A small class-conditioned image flow-matching model, trained from scratch.
Model: activation relu, widths [64, 64, 128].
Training: muon at rate 0.0044, batches of 512.
Data: trained on dead-leaves pictures: piles of overlapping shapes, 36250 training examples, 93.2 epochs.
Rows from block 3 of a small class-conditioned image flow-matching model, named by matrix and row number. Rows with one number belong to one channel. Each number is 128 + 32 x the weight over its row's rms, rounded and kept within 0 to 255. All counts start at 0. Numbers have three digits each.
After each channel's rows are labels from the 100 images, of 14848 (inputs lightly noised), where the channel reaches its highest value: "colour at peak" is the nearest of a few named colours to the mean colour under the peak; "top examples" is what is common among them. Only what is clearly more common there than usual is listed. The data: dead-leaves pictures: piles of overlapping shapes.
# convs0: first 3x3 conv (model.enc.1.1.convs.0.weight, 64x64x3x3, each kernel summed), inputs 0-63
# convs1: second 3x3 conv (model.enc.1.1.convs.1.weight, 64x64x3x3, transposed, each kernel summed), outputs 0-63

convs0.37:141140149144166127147134139082075138032085114128146177073161140098101141107123147146118117088112209045131174133119134110153132147134183125178150111100113056096127116146137120148099115091137146
convs1.37:133083108114132109128096149116154090133052182111124114136074083205156125141159087127125138135137105168120115130172129100047114105074058131108108100176142162187090124127126141092160123120135172
colour at peak: red
top examples: vivid; warm

convs0.11:141182146110116132117066168076137116095146081130086161100101143187164138109119131127169136098141116103074153116170098122073125151132149175150145094196173098109165115090112099193146184117088138
convs1.11:103063096107138113139173146172103107144164139144134157131112144097136179155097114127065115147137118111162124086116106125148154123130102168046113195129101152121057110085176150102138087064152181
colour at peak: cyan; white
top examples: shaded; pastel

convs0.20:064105137089217135112120113129127143180160100157136110174081111099133116158168167094119143121106156132154111068153109063100120168143095097164233132144121127121152111152102131138100162113150118
convs1.20:168126148153106090070121123197126168156104124129155087128111117132147150151181082161138132115123139090124113043105192094090184104162075148091053135111157107115168147125175118167139120129134115
colour at peak: cyan
top examples: vivid; large pieces

convs0.7:095113215130100128129152142091189139117135127088134078098155140155145156244095147122113119175170140135121106154124137161069112107122165131157115161063162115078153136108127142094131149152154113
convs1.7:094182102138110133102136116136109177185107104111107127124132116141186087139155097144148115072166149137107177190096163123143153105123058101102092197188158164091160160186100145149117131113128089
colour at peak: green; yellow
top examples: vivid; large pieces

convs0.15:118133075106111076146132093105154150161140126127134186157136103198174132085117171148086186099111169102133143121128131085121173095155098139186188115089118165150177146170121081152081112147119169
convs1.15:092073098143145161121136111136173067156109175158142186138110170105129069069153106178156139103100113111169086097101131067096053120152154106116147114067128119146107162105132156090153128153129158
colour at peak: green
top examples: shaded; vivid

convs0.21:132149104162133112085131137094175133101082140133106180103101136107157120126168138119141086111161129164123114185094137139109177069167131065088152097117092159124138173173184135175050082092117158
convs1.21:142083091077189102064116173168093129083146144157149109184110154136117187111113155128119133146090178105138147027142123122082098168131102163124145129104143124160119121153057122113115121162129104
colour at peak: blue
top examples: vivid

convs0.3:145103134072122113178122132104115083150154106133147145127131154096153135088116147105156191158112177055150126120254126087171081145156106098147174103127135096154139093140122160136172118140106110
convs1.3:132107127139145084130104129161123102113122148137097166145087091124095057046204083121122111103128140087118138147128111112145169178146146064174127156174131129127103169101147092198182153151131163
colour at peak: red
top examples: vivid; large pieces

convs0.48:084109176136115108114132140080113089128129130105097085128168137128148148083113160140063128164089201138106117130081125121155109133146171155189092135108058120160056154134192153126163149080094131
convs1.48:182111081126106171159126118127106216120120088166143169110107096083128101150180148156159139153142134080169136156131130124088078114141122140161155147160114113053131135120075157133197084176155117
colour at peak: green
top examples: large pieces; vivid; hexagon

convs0.18:145158108094129121133090147140098111130106246137146102161128100101096134116080193149098178082171103170164142151072167100122094127149117119115118082156124165106136148075103119129137075174110127
convs1.18:214122175146113136087130117112168109095170181136151119089155152170171143146121159114120105105163169087166060168162141168105104130106095169211155146102147134109110145122168146140146171109153098
colour at peak: white
top examples: pastel; grey

convs0.61:159082135117124110096128116118154121113104158172121164111102115111168134148093141094181077114142085083206141123152140130193211121086063158087098180126115082143154106173123146128153119140144169
convs1.61:150158129093116139138097149131100121112162173124135089118139173126125121156093129102118152165136165168095137116087154127078048114153154162164190089124126201123083176024148135111121131131138084
colour at peak: pink; white
top examples: pastel

convs0.42:130080177166119200086113169094119223126108156151100132110083146133162108114177123144128107122103121131141136162130135109123095131090116145089046097180124117145061150159173130131104146110083161
convs1.42:182126149082143102188169161158083072129153140087141146175125105120167116107129134103118111157199183088131125119155122127090132143148128064133184142121096115161168128098121071166180148061126129
colour at peak: pink
top examples: pastel

convs0.13:092104135122093108099155148200120132143119131122133159138121111098137127097126111096163133121255128137118104110106174099111129129114114127116112114132147137136139087104100193091134116198136118
convs1.13:154139130122157136172158160031130129148145097146109129114133122114126156176122117155115141132010143129187125103150096136118180126134137149153143132173109134087108149185117070096153072078116145
colour at peak: black
top examples: grey

convs0.59:105164142126137092114106135090144080141090132143145161107104134153152112087159146126119130140122087163131168181149104103152130089063101174099088190111083106112173203105194159120100120210123136
convs1.59:090119101085126180162120102115124186125125103132093113064170088152172145200099110126140117138110170116161079052065148189131121135116101123165184140121087128115159096134122143153100179147147120
colour at peak: grey
top examples: grey

convs0.5:127154157136105089129103129093109133155136162158142124154168159131080137096141103145082161143154136176067141139116154141108216146116183151110098116105171117144091105154005098141127145133126081
convs1.5:125149109114151127162155121177104079115105110080150138138124093129140118139101157103122119085082149046183153093120182140150044118120143103165123083165134160079159087064181115092092146141121122
colour at peak: grey
top examples: grey

convs0.56:255135156087115170090112118053121086117110106068141093139126114139128119136069151150164145123141115138153138103102113121117131099129109075114129133129165139160158123121138159131149122161125135
convs1.56:143138137118169149142135105197123113169148126176181068074138081088124116108216149108114106171120152107090180179105145103078106143128170080138110126140094097119088138130147127092155145143161074
colour at peak: grey
top examples: grey; large pieces

convs0.46:097143126082117151141167110195116115181100146148224128167149107120132135124076125102150137111192117105101150152140151129105136100129125095144100151148081105087064162118157176149149118109220113
convs1.46:192129151165140208089138103078121129146077093138040162060118122126104137129157121100097107111088108087118093125109116128124146182104185142126124084148163128193144159159162109116097155124124141
colour at peak: pink
top examples: pastel

convs0.28:167086099216157060095133149128175156135118110074152146125138117123127158200049123107126110148136101114149097100087112104073086109129162160112210131126113144149120142122113105127135153137180142
convs1.28:107127131148062156081126142106172183197111140153171115155152130181142100050151101134167118099136115152189158156154167111071137104128086114154073099156143126106135162149092117136161113073115101
colour at peak: red; orange
top examples: vivid; large pieces

convs0.38:139105087134125100111099148140119160112176150126141130184070167146143140130146133121179091107170060145145104121166143087134174107195092144079126135098184076159059074095128138144130076106155129
convs1.38:062185174143124133142136120202112121120118072091126133089151088116065164169118166109125123140110172163124167169135107167141049107138168150193160087125103124120185133151101098149120137126105129
colour at peak: pink; white
top examples: pastel

convs0.40:157102104111094196077122172145123096147151147129115131099101088126129114227123132151096084176146160162125145155242174133147135142114135127139119173142108152093090121095097138147137107101108097
convs1.40:119184092144107119124094181130079116147098106099143123134134115114046183123115120072152159070079101124105127162081169140175174152114078149137120171125181147166122122093160199115114139127158110
colour at peak: green
top examples: vivid; large pieces

convs0.53:075123086089150114085109108113160166126073164136178170204130127118136100116143114108139154153133132124143089039151057142166123092132093172106121199097156113130110131105110148113186157130148146
convs1.53:106128115140130148182132115133169122133124109153117131133070124138163115153125197174095096127068121135136133181095177114125224142150173141157166146112158171137126141153103056172086129140060103
colour at peak: black
top examples: grey

convs0.16:114130132143043164214190162174121128079204119125116155126135123124141136129111109134142130150115118148147096175058103172163128139187161120121100128141127151102129109050142107126120106090168157
convs1.16:085154125176146124125110087078162139127103148108159177124182149123177107020158102146159150124144088195143108152140121104163159122120127126142050091175122155068113101161115131124148132146115154
colour at peak: cyan; blue
top examples: vivid

convs0.36:115120128169124109149110091143143178188157166094107172083000130118120122151141127115133165051115151106111149146156124119148133180127130113122115110076120066128136121120155101180105171153104132
convs1.36:128100189135119124148162096155121137127111140060118063160131143133143123183132092136084170106178105103125099129112188157168095060155138099118192168097131150065121134102128155130130094089119193
colour at peak: blue
top examples: cool

convs0.54:082100113126131127148135125139139123173154123071146132102167086123116175153096131110065154204167174105237077123141110139118089139132164092175178119143089162133080103106146144131135142107109141
convs1.54:185170121155113121093158126145140101061110159132076109124113177105100081113200120124134128074101102104137086129151098094128155084127100161118168163097113112041100138159119164145113153093144067
colour at peak: green
top examples: vivid

convs0.63:094118148153110126134157105182138107157115163117193148116118124143108144118145145113088119129197116092135123127107167134085121133079135090144103181078083124154071094146140159136170141137255110
convs1.63:213123159092139134158153143085095145125158127158110125142127123104155128070124147131167081137102112168135135129134181105192133159197147194105157154108130163119164090118127059122123126131040137
colour at peak: pink
top examples: pastel

convs0.6:088184124173120106123092119103093127089130154139131100146162055202177100106149153073123121135123070168094149144087144127148204196133100120098084083132142157156160153099108126120151102116121110
convs1.6:101076147060087145115128107158188105110132101153137151124147196096061134130100115125152106164113160123158083097191128092126059104105145151169144164140135119179085084137142139102069113114108099
colour at peak: grey
top examples: shaded; warm; pastel

convs0.25:127120114128126126148155090114118150135148147118201054150142111121126134135164123167096116145001130134130152140142142141116129129108130118134152179118108142120111170121121005138127124066164132
convs1.25:130130154185147155079130192135145136148122099129091168122126130130112110089094133140138166134165140153137120148121091131151049161131110127149090081110163111202168099129149227119149131196081152
colour at peak: blue
top examples: textured; large pieces; vivid

convs0.34:170166126094170136152181147137098116093173108126119117213097146121108090153132104115125100070163093135123056141125132182122082091077149117150200164117120122080148115126082146117135093174153104
convs1.34:124043136107158133119126102131179134215164161151181192119182078145130150158088156159127110169151183132070141153161146126107102086152129119110105133163147109104150129107117103079145091127131169
colour at peak: green
top examples: vivid

convs0.52:114224113081123078140122109105152122181114170157117132152099119213144130125105142166127113123096134101086165139131086140137103162118150187152124112101150114156162116209106101068092087101124134
convs1.52:102139129134093109154136136183095112095135128066171098130167118078117153157115144083113174106175136087199085091104125139076166123141126069163155096129131150112085127056149190153137164144118093
colour at peak: grey
top examples: shaded; pastel

convs0.10:121088110137200093220161084173108091153099149144111098113125131107113156058128165146113124138124161148109069103171117117131113071102166099140196157130144181166152119115136142126145091142107086
convs1.10:117180149107075081117115122158141165129152135178117098164100160134130143137143104128086067138160083146139214067098111095142084141192093141129061094165120104119102097183169107117126122142112134
colour at peak: purple
top examples: vivid; shaded

convs0.14:142136087110141146097131088152097116139207130165116090157158149134111114227098131144123104147120137149141134128130104101125107159115163105157152146239106139087119071139131127155114115083158200
convs1.14:084117129117120195116101134076174141142120184154146130110117191145075164140182097106137146063161097102107100197091176100134180187141117112080116098065175138122124120116140121134139132120134131
colour at peak: purple
top examples: vivid; large pieces

convs0.43:243127117122136111143068137091157119162148129168073141129139116160111149133113159121142144149104166132169140125127088145112135143110149190155163087104167076106177081087134112173132172107083080
convs1.43:070114172156084142110143069172126190094136117055160130135121158110104160097147129156105137096128125085078138100152175092171144095118122067110123110141045141160110176155095140131099087141120148
colour at peak: cyan
top examples: shaded; vivid

convs0.12:113073126107148108116131115133111117148123107101125146078136111122112172105116169130164127208121244117109123122125148138111114136093197133252119122130158078113153117095110102116130124136119126
convs1.12:141202146146121156101147134121108110082121072163103122158100143110102120116139091105111104085143084140249142059102120104152169094163096159081145146153101147120115168153152165142157095135107127
colour at peak: purple; green
top examples: vivid; large pieces

convs0.4:136133141124112153111098133079109182146138145093078105110187144101120085088152144150099150119096154105169138126082188086130077133152149091194060112156107156143083164110069139123200137097124138
convs1.4:163117146097131070102153190105124048105141146137146139134124138155125173122049148128156125088133136147137132154166026165147203129122097162100128106113139165113183096113134111157081132143126111
colour at peak: brown
top examples: mixed sizes

convs0.33:116114116078153155125094116128212120139106074121170122127210114103104081104129153118136076060127178175073086128109148139107134205124137133122108142191119100157109113098113102151123142140125086
convs1.33:136068110126140172149134167097167105091143136080072120159153145105163166156175141118138101132149158123171120145147117143107107137084111125093233156047126157077098133101148183153100141146099133
colour at peak: red; orange
top examples: warm

convs0.29:130142128149154093176108121151096093133102147158160152093073082138104078188117092129071169096155066189113157168122134142147156074161142146064109144135143114083189178119113157114097124125133098
convs1.29:140145107167157145093208113134093104111154146097167092101146131142131125133034080144114200181171134056126078145164129146174090131126137132162125107124085149115095102107148150089146162112161135
colour at peak: red
top examples: vivid